Weights of a small multi-label image tagger.
Model: arch convnext, num experts 8, depths [2, 5, 2], widths [64, 128, 256].
Training: muon at rate 0.0032, 19400 steps, batches of 64.
Data: trained on coloured fractals of 300 iterated function systems on busy backdrops, 97500 training examples, 12.7 epochs.
Rows from expert 3 of block 6, named by matrix and row number. Rows with one number belong to one neuron. Each number is 50 + 15 x the weight over its row's rms, rounded and kept within 0 to 99. All counts start at 0. After the name is the row's rms in percent of the matrix's.
# gate: expert gate (model.blocks.6.mlp.gate, 8x128x128), inputs 0-127
# up: expert up (model.blocks.6.mlp.up, 8x128x128), inputs 0-127
# down: expert down (model.blocks.6.mlp.down, 8x128x128, transposed), outputs 0-127
gate.23 099:53 35 52 49 75 39 69 60 29 58 60 67 47 56 38 44 66 56 58 46 47 26 29 53 43 26 32 48 28 24 54 86 32 43 52 56 67 53 85 40 62 78 66 52 48 35 54 60 46 47 76 46 36 51 79 63 42 34 47 43 67 42 57 64 42 59 52 61 48 40 29 65 50 38 52 40 55 50 58 33 48 58 63 71 29 40 65 83 22 28 53 63 18 54 70 47 48 49 33 64 47 39 53 74 56 46 37 49 30 44 60 44 67 61 70 79 81 82 31 43 43 36 66 75 38 49 40 70
up.23 110:46 36 77 48 46 49 49 48 54 78 51 53 58 31 81 28 21 83 45 05 72 62 16 50 59 37 56 77 40 78 62 60 56 70 64 48 58 47 45 64 62 76 59 48 53 46 53 61 59 47 34 55 32 58 39 74 48 57 43 38 55 65 27 57 43 51 50 41 26 42 38 42 72 47 43 49 24 39 62 36 48 30 71 54 67 44 54 54 47 42 60 37 72 42 50 53 58 53 81 47 20 49 47 64 74 34 54 50 54 74 58 41 60 44 43 49 63 27 22 41 87 70 47 32 53 59 45 34
down.23 109:67 71 54 42 20 44 19 41 51 45 14 35 56 37 27 62 43 35 22 56 38 74 33 57 53 88 39 57 56 59 19 75 34 38 53 62 58 39 49 75 79 70 21 60 59 62 66 63 41 48 50 47 62 51 61 44 52 26 62 60 71 53 81 71 60 41 33 51 61 31 63 32 54 20 64 27 31 65 47 81 34 60 45 41 66 44 83 42 51 54 61 37 48 45 51 63 58 51 53 44 32 64 38 54 48 45 30 35 56 38 56 48 61 49 22 62 51 41 43 49 50 69 44 61 43 69 59 44
gate.24 101:82 47 28 35 56 48 50 52 45 66 29 41 48 56 46 68 39 62 67 45 38 53 79 86 43 60 69 58 23 33 45 56 71 50 38 11 57 38 54 41 58 41 63 43 55 52 42 52 68 55 69 46 63 36 36 40 42 52 51 64 53 58 42 47 54 46 38 72 36 47 55 68 25 48 65 34 30 30 43 46 56 61 70 73 53 23 51 49 58 63 57 56 52 68 54 64 71 50 34 29 57 74 30 33 73 34 12 64 25 57 49 46 50 64 69 44 22 41 32 57 42 99 59 43 50 44 74 64
up.24 105:68 83 33 41 39 46 66 46 59 63 63 45 31 60 57 64 51 57 77 40 49 54 77 47 50 53 47 42 53 47 58 29 71 46 51 35 55 63 55 56 63 73 40 32 48 52 43 84 35 56 52 61 40 36 70 70 31 46 39 70 38 96 53 55 48 50 30 90 39 48 39 67 35 45 54 65 30 46 40 48 73 48 36 60 71 48 64 59 40 57 66 60 44 76 64 49 78 38 42 23 71 69 47 42 56 42 06 47 43 42 44 40 63 74 42 35 39 34 41 65 31 86 51 43 34 55 45 51
down.24 099:52 41 50 83 63 53 73 49 72 58 78 28 40 59 90 69 45 48 41 55 56 55 51 33 42 88 37 22 29 45 38 47 67 55 38 43 52 52 50 49 82 50 55 54 23 42 54 58 59 69 34 49 31 58 57 31 45 23 74 39 32 43 33 59 62 47 35 57 68 37 51 33 55 49 13 32 59 52 35 46 64 35 61 43 74 62 62 24 63 33 58 54 41 50 33 35 51 43 51 71 41 74 37 69 46 55 56 21 71 29 54 45 44 21 65 52 74 55 44 40 55 52 40 24 57 67 64 54
gate.25 097:70 38 18 57 45 63 58 32 48 68 59 86 40 40 44 54 45 40 51 62 59 52 17 48 44 57 35 38 36 36 47 66 29 55 43 64 67 33 37 69 52 45 65 25 41 58 68 36 40 71 83 57 75 54 54 63 55 88 60 86 39 47 51 25 55 23 40 45 25 52 54 45 55 42 65 46 70 60 28 59 55 47 52 36 23 38 56 58 84 55 23 40 42 45 60 48 53 73 82 61 44 33 50 50 42 43 42 52 39 51 46 73 55 49 40 44 43 67 82 34 63 21 43 60 30 43 55 49
up.25 104:51 58 38 24 69 58 65 39 23 76 29 37 54 47 53 44 35 62 30 43 30 27 69 56 32 61 82 74 79 52 42 69 71 24 37 51 54 51 48 34 54 24 46 64 43 63 53 33 30 64 53 65 52 49 54 70 55 51 30 30 54 37 27 38 65 50 33 60 49 48 28 44 71 60 49 58 49 54 48 50 56 48 38 47 62 42 65 59 10 52 59 25 47 34 29 50 67 65 53 57 84 32 38 58 69 51 28 36 45 42 50 27 70 68 62 31 49 48 46 33 62 67 59 29 85 52 26 62
down.25 094:67 61 61 43 57 26 60 38 60 86 39 38 80 58 38 50 36 28 30 44 69 45 22 67 27 52 45 66 33 91 76 61 57 37 53 51 76 45 47 75 34 64 44 60 60 42 36 58 45 46 57 47 65 49 76 55 41 71 51 62 30 21 54 57 39 54 24 47 44 37 55 24 74 76 71 55 52 57 25 35 36 54 42 48 70 69 21 57 58 56 47 69 44 73 55 50 44 58 54 34 28 30 53 33 35 48 61 65 20 35 52 52 63 66 51 44 41 30 41 46 38 43 79 43 53 41 47 56
gate.26 089:42 54 66 22 47 54 47 53 47 54 42 52 30 48 47 80 63 22 79 39 48 57 60 66 35 38 47 17 58 31 34 67 54 36 26 58 61 44 52 26 74 63 44 79 38 72 50 69 49 45 71 50 24 65 59 73 49 31 40 67 58 40 41 81 41 34 55 68 55 47 51 55 30 65 34 81 52 43 51 32 59 57 34 43 67 40 60 51 55 60 21 45 67 43 43 65 46 54 45 88 39 75 55 87 38 48 54 30 65 33 33 44 65 46 45 71 60 55 60 65 65 39 55 29 49 45 66 74
up.26 095:45 48 50 24 59 39 36 99 65 46 31 38 48 42 48 78 39 33 53 48 63 50 48 51 28 41 59 55 74 41 57 56 37 41 12 44 49 65 49 46 57 65 43 63 42 67 82 57 40 32 37 54 30 60 43 60 55 21 43 39 60 44 30 82 68 60 30 58 54 53 62 48 67 37 39 54 47 62 48 30 65 56 53 39 22 72 33 56 50 37 52 45 55 15 64 79 42 50 29 45 18 63 55 63 26 46 74 27 46 54 33 61 56 32 55 52 65 60 43 66 57 74 53 24 46 50 21 62
down.26 102:09 41 65 57 56 49 42 66 26 37 81 48 43 51 47 48 43 52 38 68 40 26 13 63 39 66 51 62 49 30 32 40 45 32 41 63 32 35 67 33 71 69 42 56 37 37 54 65 30 37 35 61 81 84 49 39 28 56 42 48 28 54 69 65 39 32 48 32 42 53 36 42 39 44 71 54 51 52 21 73 42 53 57 54 81 65 60 31 73 22 64 81 52 47 48 59 59 55 54 37 30 88 47 62 57 49 48 55 47 39 39 69 64 44 65 46 42 53 36 68 68 58 59 51 51 73 46 54
gate.27 117:45 48 33 53 31 47 45 52 41 64 41 56 81 48 43 68 69 36 63 53 48 50 44 65 54 68 62 30 48 62 46 35 19 47 51 57 61 20 35 67 43 26 53 57 45 36 68 56 47 53 73 46 50 48 53 47 71 67 75 82 42 59 34 20 49 31 39 60 39 52 54 50 46 18 43 34 65 51 35 68 44 57 32 49 73 66 57 57 40 55 71 45 37 77 26 66 56 24 52 63 59 60 49 56 48 50 18 14 49 47 74 48 64 58 75 25 44 52 41 07 48 27 62 73 70 35 65 42
up.27 108:54 50 54 61 51 19 31 53 64 48 61 52 64 36 68 53 61 35 83 41 57 18 52 35 54 49 46 48 45 36 59 52 48 51 68 58 41 69 57 20 64 16 39 59 59 60 48 53 72 28 57 51 45 38 54 73 31 34 61 80 38 26 56 39 41 50 29 34 50 53 29 62 67 60 48 57 78 44 43 75 62 60 46 56 67 26 32 84 60 43 29 54 55 38 46 76 36 55 99 30 22 53 61 50 52 63 64 59 52 56 24 51 51 38 51 77 42 54 38 33 59 69 35 54 45 61 65 51
down.27 099:54 57 19 43 21 51 35 54 37 76 43 58 44 63 63 57 42 53 49 53 56 44 59 46 30 41 73 48 45 31 71 55 67 81 67 19 38 74 30 82 40 57 68 75 27 51 41 76 38 68 58 49 47 48 49 75 29 29 50 49 33 88 45 39 48 73 36 50 32 69 53 47 50 33 55 59 51 46 31 39 32 89 42 55 34 57 33 48 41 52 54 39 46 37 43 38 56 56 44 68 82 66 40 44 37 70 27 54 48 25 55 57 75 54 17 54 66 43 68 66 38 39 51 41 45 53 48 42
gate.28 111:44 65 54 37 62 33 21 62 48 51 53 61 42 47 51 59 30 73 14 31 43 71 36 56 57 42 39 41 36 73 31 68 31 52 32 46 53 41 37 50 52 44 58 62 30 47 35 60 33 62 72 36 71 63 31 45 73 43 91 53 49 49 44 58 43 52 55 60 51 55 15 52 59 25 52 61 48 61 22 71 76 74 51 53 50 55 21 40 66 59 50 46 30 37 59 79 43 37 56 80 53 60 49 52 52 44 32 62 79 44 47 53 28 61 39 24 47 43 64 31 09 53 31 58 44 71 37 47
up.28 105:43 32 50 34 44 72 81 46 38 52 57 37 50 56 54 53 76 37 65 53 41 52 75 52 39 56 51 66 61 45 61 18 58 41 67 43 36 63 34 57 53 43 09 33 59 43 70 51 75 50 17 44 37 45 61 45 21 52 08 44 45 57 51 50 53 65 63 48 58 52 70 32 28 70 41 28 62 50 69 35 25 21 61 44 36 43 77 58 46 16 43 27 58 62 46 37 69 62 16 31 39 41 59 64 31 52 59 33 33 38 72 60 52 46 47 57 30 50 51 73 57 46 71 50 47 40 63 57
down.28 102:54 50 38 32 47 45 53 65 68 51 43 55 37 31 30 22 35 56 54 66 50 43 15 48 66 42 68 44 17 61 65 58 29 32 74 53 42 65 60 47 32 48 42 52 56 80 54 23 41 39 50 43 59 70 60 50 49 29 38 48 51 64 40 64 56 50 53 59 86 32 45 62 55 58 51 82 54 20 40 48 67 65 42 61 63 31 58 76 63 44 41 46 71 45 46 60 63 40 44 35 61 75 70 46 40 64 63 66 49 49 29 18 82 53 59 25 36 41 60 24 50 51 69 42 30 66 42 13
gate.29 099:31 53 26 71 52 44 33 75 61 26 51 52 41 57 24 46 38 43 28 50 43 57 25 51 38 47 59 54 57 11 59 20 47 24 51 41 57 48 61 23 57 29 37 51 55 57 49 64 24 35 54 40 40 57 12 24 50 82 39 67 43 37 53 29 44 43 55 36 73 34 69 39 58 66 52 51 76 67 66 39 40 47 23 49 36 65 62 44 76 53 39 69 61 87 42 43 63 41 65 41 46 32 33 37 60 39 24 26 56 38 53 45 41 64 50 43 51 35 55 71 70 63 35 59 39 54 39 60
up.29 101:45 50 27 36 33 53 47 77 64 57 71 27 57 55 72 67 58 57 87 30 53 58 50 46 43 53 63 62 31 51 45 65 53 59 42 45 36 23 44 60 46 48 77 24 67 33 54 59 58 48 49 29 66 51 59 56 67 26 77 53 66 63 59 52 49 42 40 59 30 58 59 63 49 37 43 46 62 56 52 57 49 72 53 43 45 29 36 48 32 24 61 42 66 42 45 78 34 30 30 57 57 55 99 58 45 62 60 45 64 60 37 46 59 38 57 70 30 99 55 26 41 45 32 22 60 49 59 62
down.29 093:50 49 49 31 39 62 51 42 53 29 62 73 43 27 52 46 53 54 61 34 55 62 69 32 46 37 23 62 52 29 31 62 71 07 67 10 51 49 45 53 68 40 41 60 65 51 52 51 63 68 96 25 30 48 61 45 27 30 62 47 46 43 38 32 48 45 27 52 60 65 63 95 51 40 50 58 46 64 63 62 38 58 39 30 66 78 67 83 50 38 52 38 25 56 26 40 44 44 49 53 74 35 64 25 51 40 52 33 68 68 56 47 60 49 50 58 62 56 45 69 61 52 36 62 57 58 41 51
gate.30 097:31 41 40 59 54 63 61 29 53 53 69 66 31 60 51 70 81 53 31 81 53 60 59 65 58 64 62 77 72 44 47 53 54 49 47 50 22 52 47 75 64 84 65 43 33 56 45 46 47 60 27 27 47 96 55 56 45 29 41 57 65 35 64 52 31 51 55 31 48 32 83 61 67 56 63 55 49 42 74 64 37 23 41 58 47 41 43 65 48 43 50 52 51 45 76 49 54 17 46 32 52 90 39 37 62 39 57 56 62 38 52 36 44 43 50 44 38 56 48 29 42 59 80 63 32 34 69 28
up.30 094:28 54 42 48 53 50 49 64 49 52 75 37 55 63 31 49 83 39 42 43 31 27 61 65 25 50 34 60 32 67 69 40 37 46 41 43 49 45 76 55 34 43 44 47 42 40 47 38 63 47 47 40 50 29 24 47 61 44 72 32 68 51 63 76 45 59 36 55 67 20 24 33 47 57 72 42 47 70 61 50 40 54 47 51 33 34 63 24 53 27 66 42 54 57 61 58 74 66 28 35 57 48 43 71 85 48 35 35 37 65 64 56 25 33 56 46 80 29 74 83 63 58 25 56 17 49 60 37
down.30 092:43 41 45 56 57 55 59 49 53 56 66 72 65 68 30 41 42 52 53 50 44 54 37 35 28 80 49 51 50 33 28 53 77 71 49 79 30 46 55 64 43 30 60 49 53 35 12 64 29 41 58 54 54 46 50 26 51 63 22 37 48 33 53 45 45 64 43 47 37 55 48 53 59 72 78 60 28 36 53 55 21 71 54 50 62 58 58 27 47 23 56 27 84 51 65 60 70 23 43 63 34 69 71 52 52 64 49 46 78 00 38 57 50 75 40 43 49 49 27 47 35 56 35 54 36 74 61 55